config.yaml
model: "masked image model"
dataset: "pixel-art sprites of 400 made-up characters on tiled backdrops"
train_examples: 395000
image_size: 32
crop_scale_min: 0.8
horizontal_flip: false
rotation_deg: 10
method: "simmim"
mask_ratio: 0.75
loss: "l1"
arch: "vit"
norm: "layernorm"
norm_position: "pre"
activation: "gelu"
mlp_ratio: 2
head_dim: 16
fused_qkv: true
bias: "none"
qk_norm: false
parallel_block: false
inner_norm: false
patch_size: [8, 8]
conv_stem: true
layers: 8
width: 192
positions: "learned"
init: "orthogonal"
residual_init: "scaled_by_depth"
optimizer: "soap"
beta2: 0.99
lr: 0.0016
beta1: 0.95
shampoo_beta: 0.99
eps: 1e-08
precondition_frequency: 16
max_precond_dim: 1024
one_sided: false
adamw_lr_other_params: 0.00084
grad_clip: 0.5
ema_decay: 0.99
steps: 40000
batch_size: 64
epochs: 6.5
lr_schedule: "wsd"
decay_fraction: 0.4
final_lr_fraction: 0
warmup_steps: 4000
weight_decay: 0.1
adamw_weight_decay_other_params: 0.05
Rows from block 3, named by matrix and row number. Rows with one number belong to one neuron. Each number is 500 + 50 x the weight over the matrix's rms, rounded and kept within 0 to 999. All counts start at 0. Numbers have three digits each.
# fc1: MLP up (model.blocks.3.mlp.fc1.weight, 384x192), inputs 96-191
# fc2: MLP down (model.blocks.3.mlp.fc2.weight, 192x384, transposed), outputs 96-191
fc1.18:468479459431531499517575433619477628514579414487543513528554542512460468575562475512467464485547542571451517456525493459494555550553418475522490539447540490527463534568527509529533538501391573499555493537499493576547510445517612463512475495501421486432604527590438478533508492484453554490
fc1.19:535428501509499485390506517544515470465396493438588526497562621502518505405500578494545402471539528565463438528421413486536453442421549505509515578525519439458485378496428456471482509513535569485527524497524429456543509427530456484531512515463410535507476424500470521476512415540475451528
fc1.20:471468489522522495513522550438510505531587507459608446493482472491584511523568493434425525564533474545530493551480526466490496468589482430499465514496529539501478482499542574549529547567496518546489638488574490469487459455550426489467496482469407474521478483521604517475501450549473508514
fc1.21:507480443474532399581588520552428396478481419528454490516513497480532447470563567538490572440504490435503473508465495510467460595369576436465459544521510491420529487446494449506473521565507537430455497511483450546552490455435538503451440466495495499599464479519444354488490456562490412481
fc1.22:484493514503531458460450436499516517544526498526511508481572525495486554547460517492446503469455491518477417450502483527473506491548435505508546478465589596496478435484457454511504491548479480511535419492511512480525476468529564438476464491499484567483540522441530536454580504545488503516
fc1.23:582490513536461532439460467503428543591555592575574499452551486401541553516388520471506479461573494481534579477481635546599319558387530527564512556465549552527635555554628372569623475406498528483562522435463524454575490508545594499445609499531524555559432428487468444489466424462470523483
fc1.24:464471531543620554519535538474490397436494507435467608497469539466495462504396472480460571485510469520422477573474460488470464507552434468441573503362518580522520522628498484460498597492512506432480534466547477365558547541398489403468511535349552579383602503353479412473491509441499427444
fc1.25:473439448436465502447475524599514464471476510530527572509464533524555465500511521501421571486543504557480588462586475449487493552449456578418504466544518426455511515459481563543429559422488506591442542481484568615522548447497436584460471623489433512431467408503419507498498501472512458501
fc1.26:461534565459468490475521428406545464559451535469468576462430557455437479489469484512473582502546506530518512480586448575482479486515495434463490555492535529480453439479490443468464564461539521543473475573516461497502446540533438527515537482464477522443513460443537446471504593455515546522
fc1.27:462492551451486547448415523499517508545514493476403498566506466515518513559448464456444418448553522575413522461495548517480550495539466375536525441459533466505538462445544497448517502504470583619545445442525501496507490421484534500478467505492413435522543550577488501478485476480488511548
fc1.28:513514448549450543517518530469549493516517493450570482527489506448529515461558524508587501546446526539508541480517533525426515445494505520465520472552511451479480460503471529516528470495533499554565535556502525566522511507462540490450557464492484499586492534572522491558488510537492520472
fc1.29:558517486529539452527494567475486471588506391521552484553477468377591544490482527442575540479472460490533508484602510540475505504516412465487423456520575536523473501563477439501461495462474510485521460546546523491561568520603496507493467433484513464551407482582400479451480509513511453498
fc1.31:536412494607530523553471472497583524524556476538483562522461520515569564488510448604452522432579558491480487532543504430573522429452507472530483559480563471493389520508577492570512524541553498515488472480485482541477457457477485533575435602566527527499502447499439581482542496528492526551
fc1.33:486522545450515430547508524534457495501508581511511543496513490467500441552489540513500483520530513496485560485465482527544519437518529455436495504479471577524496511524498542511513451507578432546496491481461448543567435567437472440430446463553453513455536486487460462470485578465477542484
fc1.34:465496490522514497525475486507606504529538449502523511569440453557485528554479518583558474508494601531532467434494493532511539481492536578435483549463550505478587445462530524474478490443470450460502505473471501489596528403429472433529513490465430483563536603498506482457527427551485586484
fc1.35:554495507468517501391529469437513494628447587529518506541427510532470430529495497548505548510512436483519497647586465441459600538505501560416481530552509523483432466495562409548487420492436550415554565535528489478508472538458545506520494423469495494482526492568448501536549517573554534462
fc1.36:463517520437536494521522500428467502426460519548517494495541532437465491503621546478431436391437466438500629511567529541458508508496500543470446513454467523509450408498536451511569497519439509471480546569505475518408515419474521537444436506456534474438505544373545402445503396433492496555
fc1.37:365505556368554608589421525520457491478475525407565564540589542430527460374414451453458554523518524509516469646551471499539553479470500544462536477460495377450514464476486510401518553539477548443458503491515538440541457454516506420529468574506518437505497467400535556539429472410448546443
fc1.38:520551398570482518552577440537498529497487434441570514564504453540458427488367530444609529535481523492458477447528471601661513493446443436610512512542547594559513504622436393583528513517423448448651476371580500395532469540482415401479483391370479486371604440522392490535460468506468488518
fc1.39:466462517502504596546511458414532575501430514452439511510523365466505525564418500433505443561536482590556466520506514545465467500555513452449499506522509506506470516500489573559455544498584487529500557499562495544451425555436542514537468459468419467499434512486561500521509463481490531501
fc1.40:518474464523527500553473450538480491502532514488501598461519552539513519492582491459481517522486561541461487500447515497485451596478488480567482441504452469498498580498537428438463604460426482459529523424533511555583510449462500503507535482505508472441524545545459431544483413487455501458
fc1.41:500479580549502499627478385546524595460503517477488646442483426489565515570482514466563574399617495555448470546474592526446511448422432519494492441536500480582517474470487481481507502498534406417489481630484551549569527504516552432516537493527481456448488563524453536530514496575531590496
fc1.42:558501562461510507535466526581529529496500548507558549523476416522423474480573473444622523438524457523490547436513424570528465543551448519414524462481512434537435661504428494483543459478487463531551521492421444590562398511477436430496555486495536472398590499472587496482529512486488503418
fc1.43:427505481552534590449489565458451440477408506560537627601390507507533532504579529591449477488487443521415587587498564557442536436505627490496630487488534526553537479455607533432442575410429564366615446497416501519460593528454557582482517557490570532504531532495517546490466555476467451525
fc1.44:573485440557522546414569586628558599487491518510605400483471586704525538588459486480449515551541539455607547595566505517533511423569427563534404514473542418534437439506375462599568493512514551493463500523459538498592478440465521598489386546463460495532540503584517484525605475546423563586
fc1.45:518624504534431469558417444475494606548402520496541563472552441478562567566524464591417423503583440532433503435434536499496505605480416500602476597600554419489363573528530475610555508499558622468538574484439521431530476487507631430466526544515563541458436511511501607554456461573501569449
fc1.46:498431498548489557498600477449483460502566523475553450501452538474489456464447544473468470492503490439480486521495440516529452484489478435463513543531514546553467484506481489499510539517475558463442481510548521467521509496491414572510564529464436502573526550568571461528472505452478517437
fc1.47:455452489510483524483520493471430484431505525502523543495475512488505464483515456615426519456501540554452507500490538531505475433511490472576517490507551472593382515546558381504541495455500529478534526438521459461579490456455449471486464563425486465529438515508561391445496518415535518515
fc1.48:336600473427534472574570427490504481504493519565430545532512582496501531531443482528503542538450474442522502450449438578467453534518407579469462564529501423476518516484547587471545513486563488574524472483458522458526403512578467471429451578532416472494615579484506505447437513553580469539
fc1.49:463499540631524581511609531503444428517586542455537547495440615515468501482442520512448525422400451560487465455600491402517557522457571617545534591470614471510460504475523509526535499466629535457457420559510508397476477551547432578488540571547591529507575385489474517510524528421458596541
fc1.50:484548537494498497518504450359422492523378516475478432523479450546499470474392533484520412523391491536496492495444465545506519481512436527430529453488483539477502483487463489481511570463505501474476462495511482544520534446459521444551547479468537550563475441481484440492480436434487417447
fc2.18:361476544496520514504499453638486504541523470551537549483503553431487461516532505518483454438489502587475402510528518521514580458543582494485470484550561442497555427507522465538508504527403489431477478534442530551477536508472600513545425479561544483514520421549481541487509464492443555565
fc2.19:507506542553469491616521510503469448531582487498488516489521439479512497495448588561535430521528558430499500452487555554528439541476441601396441541428467441516582510527505583559558473552510490572472513494573494573483444552533462553493531490608521502532438555527454491531564455413464487490
fc2.20:442538438523483428459500474485489485479550536465518522510488492458541534515466514507501504518537494538572532474493541480458461514407472536472397541534539514520486560527483479520540531579500478539531516534537441492522432454486446565435530484561427560493489484578512531490469420562520459522
fc2.21:512459594530498544494456491466606553449464461437449478513531569554366470483476416431542436475487448512536541469405526433501440428597527527527617487528490466579464569449534551522575395470509505526503387407544447523473423563604385489483597527410595490385446474504459606552484546395466554527
fc2.22:461515460540443461545586588534438466453499538548476505544493497550416434533516457495496516460526528477458619482489537498501397515475526517495493548476434505489445575541564508471476482582513525538497543483517482510483500461474442483507475506510502411503539454483525457528468532362530488472
fc2.23:484542531479556468482507446563435532393448469487513501501569537508548545502461528418536420528515474457445537537535427535517454505499509482593586483526500402504473503517467410506456470455492575570487397503513493486462465470559472461544430506494543428540450482420561502532375546523470496628
fc2.24:563523510489417434550471462491403431524480502554502498502564404514496582538538520449372526384503619543482631493596474542537419522546436524521465425471526512535384487569540502491493439450544477497528506487509588357509503503442496474487536462495429550418602527563447424441464343576533560586
fc2.25:567472535466540519582468535405588522415443447510600468556489538569530540536454483527508610477521524552484536495485463385581569514528569540507603404464423484509525407377528504499489514503425459515489478575448599479528466467563446436494566484420551513534576466415545482474452438493495487551
fc2.26:467550488532490488525461514516558534416542445433499487476513601473541505528514500506590442527491449573512493544464517484567537448484499440527577514448533570480532481528488552571440544519431549445514424456540496508457499425495483470539473525462477529548581514537513468534548491545476538456
fc2.27:398469564507529530487513445497479522502593521516529470542516510502480407514514497481463494430494486464533523454547522505535546524492437503475584433466484531505442464497562471543476388495495535491519487496575506484481542449455521441516507477479455523493498575468428534454429564503524523569
fc2.28:491578573413408498490500516544568536487526516515492557544571556445440411392462453490494581532527511486498563520531554545558467501497474566510503518419473454477578384575597494491470525505494536452403470514499423526511533465461611512518486548520473533516452466543432542516518453479467517441
fc2.29:473512482427467518505538554451440440528544520529469467557504431338579460496525534587542450433506493467497487517524460510449525492451513472478394490488583511560495490470470478543536404525527476426523527448547432485466450471464497518544568504509464505522547459507542512470589532615540489539
fc2.31:458453487457537514500514471497480519448553478562464487573451447502477432491485474567471580505490530498585557512533481533525563465533428473505418491470420441534562441510424527446499435512529476494559430384422435558507547531482459537489515559465530552515447521507459541383408489494492492524
fc2.33:495457354537528481472494495481531479523477444516478482588484519548518564465539530414527474515507470518521416528548420508515446469521474529605497509495457522510483510546533456437527475482446507471534436576583439542432507438498379489598458484440540482552518525469583509470556523461496470486
fc2.34:405548515523405494526551473409633509407419489532524478453469523470610582483471599433459521445462507484507443444524579445552498543558591455519468661497477503493526502473443484472521464483497440451484526488525464561571559414550507483473502464411413440571509508547458416467467546456520548511
fc2.35:506561550502574612483484511463481477474474542506365477483563472454396542400453555420528494536523468526557541567548503469577495493422515517551494540503608465481530392434473508488499497506505572608495432538530544422496478468533482487423476398414405505570545499477366525503423522447552433538
fc2.36:564496479524517482451493436449534495469500449517520529499516480473431492448447499449553514502543512544408527484489455478512479486564492421511606474468488473458525648575539534465382416419480543421524381424598432494525562502436531575479563456512518498497443484599458554503510510530486514438
fc2.37:446519499443548536524474495446509479445501425447473537577532480562532421477536519487479534497430436528514579515490472434513486500486520638486512491560537511443536518507520484544405397454558569558441612489483494437484418436458550476445552623529506486600401447436512516574534456417540555549
fc2.38:507594474493425566505384574528439505542502526580418560551521477381537496424597572499489485508482475557349608577460411484397559564473572527576580620559578523558453526534530477470465486445475517434425443543467464446492514482508345571459467575544527554591491510565480591554454482596516448458
fc2.39:492464470500554444433557480542554413489560433409537468463526498612540543490535554577538534429525469439505464489543515517499581500492530610455523518496552488510491485510503506476501508587498428579481587456539500482478512520531487555507546500573458488518539542526570544442525538528491516459
fc2.40:473517454434509526469498592610493494616543476423434507522435519587491521596520455539509453552486515594461471543441503558436460466490474555509389409509547492463480508620472472554525459506468482428463492539484577439477450595471539404424440478517539487548575529472485520517505552509401506615
fc2.41:628476502530522526480547371457568526456491569487437450518481510601533599532411423589540500476505559464657500486425565523527478451517507504519567398456476446429431434494554538431510428356424536549405426457352555504545384542525487470494420553549560511474466545435438396558543430599517544487
fc2.42:530489432572554504465474585537396539561576489496540486477501507485412469455504480434484403476499475545576537543475418577542478471460444584461478499520517583438523542565413534484469435510430456503537533464501424481525492447556424517440511453470578494468493471470498466507518379500480455509
fc2.43:473560550497463539690563447540538534612501509521473403461482437427414444428491520453586566483526516543562407545553507469553511587469397517481567583397528457555519493509393588545432526533551500517510475465615550467434507546436519400544563407496538404530548528470492505486527563639577443467
fc2.44:454421472461589616450557520606475633422620620606531487485400515551561529434544459439525530607520490456453553508520519531414494478524591668552555484553520442546471520510518488548435281457472494402488495511433527353472484456430509524379323496452540501540584492584586544514509560548555598427
fc2.45:503508449478519528465539536518475540506599482577528532460613497532485547508431450507442482422547491482526456527497344526457517495568545457463569450539501514535461441533436551515487551541445514667489539486523553517495598543459525530509604558469507528577493509476499515515453528396512458463
fc2.46:429490428445445481459486415532500411348526515460531483493410557536553517531431533513491444549515373449579480511440533552499521453488448460547501566505460556464470502495454541547571487479492571465515441519560532503562444457500480504532464521549443543557553495523517445452454515448525522476
fc2.47:496561497495379561518569567493419491574584523518519510500522575537509504513451479478473487457466510528496558573538493609546501503482557476563427446469444527589394493531466528542485536510477507567536575467540550481493522515552507642534538549491544458429462482478478503518397513510462578635
fc2.48:588567544351429507413464492568485431470499524515454538419501549496485493456546474548509514452522425499496501487388532466462517537488442530433444536489472495444556540436586581506420510498400506520457489491477476539466537462526515516382489517567575509583425502479522568500536484495505484530
fc2.49:501457534431540406417490435512584574566501465379399538465705463566500402578497578431519451522522514428466388465430486490369446536472398483548447464523429528479475532493483538517563524671471490514496476420464501543504456423546499456455510515382474513466615569491457515555448494530457525541
fc2.50:415436482492439462455560485481566366559535442491541458464509479490437466513589414508531505554452536549510476553493467603533506442532502403477525545446542559578555453520448566478494513453525461534497462458471520512496552539522436476541492491482424465485578510543478555499523436482500504454